{"arch": "crnn", "model": "sound classifier", "dataset": "single English command words and digits, spoken by a formant synthesiser in many voices", "train_examples": 78125, "n_mels": 64, "hop_length": 160, "input": "log_mel", "spec_augment": true, "win_length": 400, "targets": ["word"], "num_classes": 50, "norm": "batchnorm", "hidden_act": "prelu", "depths": [1, 2, 1], "kernel_size": 5, "stem": "single", "widths": [96, 112, 144], "rnn_width": 192, "rnn": "gru", "bidirectional": true, "rnn_residual": true, "rnn_layers": 6, "label_smoothing": 0.05, "loss": "cross_entropy", "optimizer": "muon", "muon_scale": "original", "learning_rate": 0.016, "momentum": 0.95, "nesterov": false, "orthogonalizer": "newton_schulz_5", "adamw_lr_other_params": 0.00089, "max_steps": 1500, "batch_size": 64, "epochs": 1.2, "lr_schedule": "cosine", "final_lr_fraction": 0.01, "warmup_steps": 40, "weight_decay": 0.2, "adamw_weight_decay_other_params": 0.05}
Rows from block 3 of a small sound classifier, named by matrix and row number. Each number is 128 + 24 x the weight over its row's rms, rounded and kept within 0 to 255. All counts start at 0.
After each channel's rows are labels from the 100 clips, of 14976, where the channel reaches its highest value: "responds to" is what is common among them. Only what is clearly more common there than usual is listed. The data: single English command words and digits, spoken by a formant synthesiser in many voices.
# conv: width-5 conv, stride 2 (model.blocks.3.conv.weight, 144x112x5, each kernel summed), inputs 0-111

conv.102 [137 134 132 105 123 109 109 167 127 151 109 161 146 135 176 132 126 152 108 135  80 141 125 106  82 132 127 101 116 136  98 109 123 113 150 147 145 144 146 166 144 105  93  82 143 134  94 161 100 113 110 117 172 135 122 113 138 107 143 153 128  61 121 138 107 116  90 149 128 115 158  97 135 108  99 124 166 144 139 145 101 124 173  84  99  99 163 102  69 146 136 119 138  99 160 133 169 115 130 124 120 120 103 162 104 112 141 153 111 136 145 109]
responds to: /ɪ/; /ɹ/; /i/; /z/

conv.40 [112  96 114 146 133 130 124 119  78 152 118 117 107 149 136 140 164  60 119 127  98 118 162  86 130 147 124  95 142  92 126 148 134 110 139  98 169 161 112 138 104 103 134 137 128 120 125 110 100  98 121 127  78 103 155 149 110 130 139 145 124 158 131 134 111 113 115 170 145 129 115  87  92 123 114 113 128 124 127 143 105 131 116 138 151  73 103  98 170 127  86 112  79 144 138  89 156  78 120 105 150 109  78 154 102 101 102 134 139 114 123 136]
responds to: /z/; /k/; /j/; /ɪ/

conv.130 [131  97 155  92 169 130 177 111 157 154 104 114 140 141 123 116 134 115 106 135  74 135 117 133 139 135 115 108 159 114 124 155 118 125 108 179 151 170 165 152 148 101  77 179 127 157 156 113 117 178 134 115 101 105 115 127 177 128  90 108  97 125 145 121  95 134 132 124 134 126 135  61 159 139 131 148 145 109 107 110  91 139 119 124 102 132 129  98 127 109 124 162 117 132 152  99 131  81 112 139 117  90 136 117 121 105 161 121 103 147 152 121]
responds to: /s/; /ɛ/; /f/

conv.68 [147 103 150 149 131 167 164 151 109 123 156 164  78 111 138  99 126 151 126 146  84 128 116  79  96 156 123 108 121 166 138  87 129 144 125 118  98 122 142 131 102 144 128 104 154 141 109  92 130 154  99 183 146  71 133 146 139 142 154 111 107 149 127 132  94 130 112 153  88 157 124  89 132 158 115 145 130 129 130 114 143  89 115  97 124  97 127 119 172 134 139 106  72  99 127 115 150 149 134 118 100 134 134  97 113 150 100 107 137 151  78 119]
responds to: /z/; /ɪ/; /u/; /j/

conv.31 [113 138 109 129 126 162 130 161 136 134 107 123 113 122 133 103 156 104 140 110 137  83 126 190 116 142 101  87 142 145 139 132 156 141 137 143 103 139 103 159  95 170 103 135 118 143 121 103 107 114 128 158 130 172 149 130 113  94 160 130  77 121 150 109 111 104 120  76 147 172 165 113 113 104 150  97  90 126 113 125 101 144 155  78 110 149  85 157 143 128 110 158 133 113 103 125 130 157 116 103 147 183 114  94 137 130 102 160  95 139 132 142]
responds to: /ɝ/

conv.104 [136 102 111 126 127 178 115 122  99 124 136  84 135 152 132 121 126 118 155 145 105 135 154 115 154 128 142 130 135 120 111 108 106 150 138 134 123  90 109 142 141 141 142  79 150 109 121 126 135 129 143 123 118 132 136 148 131  86 180 127 128 115  94  93 123 108 113 115 132 146 102 154 108 106 104  84 131 139 151  95  95 153 166 142 185 106 127 121 132 138 116 126 138  59  79 149 126 131 129 117 166  83 107 122 200 114  82 110 118 166 171 124]
responds to: /ɝ/; /k/

conv.107 [123 133 125 113 160 146 118 158  86 114 130 132 159 125 112  86 112 113  63 138 115 147 138 129 123 138  85 138 117 141  97 158 121 157 130  87 145 121 166 116 150  86 169 149 147 143  95 126  88 104 145 132 120 148 114 139  80 144 128 123 100 154 119 118 125  85 113 146 140 123 151 130  95  97 156 122 153 120 101 124 120 140 171 101 151 113 111 138 144 143  97  95 113  81 150 120  99 117 110  65 118 134 130 113  87  88 107 108  97 118 127  91]
responds to: /ɪ/; /i/; word: music; word: repeat

conv.100 [151 133 128 137 175  97 134 120  95 142 113 173 104 124  98  95 101 123 124 129 133 166 125  97 179 130 120 107 155 165 126 111 127 158 150 139 121  79 161 171 157 126 173 170 148 130 137 122 142 147 141 132 132 155 121 132 137 109 134 149 132 155 137 121  80 134 129 142 108 117 176 137 115 113 103 123 151 159 170 124 137 139 176  81  92 134 131 116  81  84 120 117 161 112 108 116 123  94 118 108 139 156 104 119 155 106  88 139 117 150 115  92]
responds to: /ɪ/; /k/; /ɹ/; /i/

conv.127 [136 126  73 148 134 102 135 108 115 174 143 110 112 133 184 138 126  91 128  99 116 103 132  88 153 130  72  98 163 185 118 145  83 127 138 120  84 113 102 141 138 128 170 163 138 112 136 106 139 109 168 128 106 142 160 122 126 145 112 134 123  89 122 101 142 118 112 133 130 135  87 130 119 130 144 109 115 125 125 106 100 146 120 119 147 154 115 104 111 121 125 111 119 164 126  79 122 119 128 149 158 138  93 132  61 103  96 116 167 123 167 120]
responds to: /ɝ/; /m/; /ʒ/; /ɛ/

conv.45 [135 104  86 138 152 128 133  86  84 114 168 136 152 143 131 125 141  99 126 106  97 122 146 161  87 133  94 103 103 160 120 101  73 132 101 114 130 119 112 130  66  84 136 161 141  91  95 120 123 105 142 123 136 118 104 173 106 171 134 123 140 119 111 106 129 124 129 163 162 128 151 125  85 139  98 123 132 132 124 142 142 120 130 184 120 156 106 118 156 169 142 139 127 157 120 130 181  99 101 119 130 134 155 139 156 151 105 110 173 132 122 134]
responds to: /ɝ/; /aʊ/; /d/; word: louder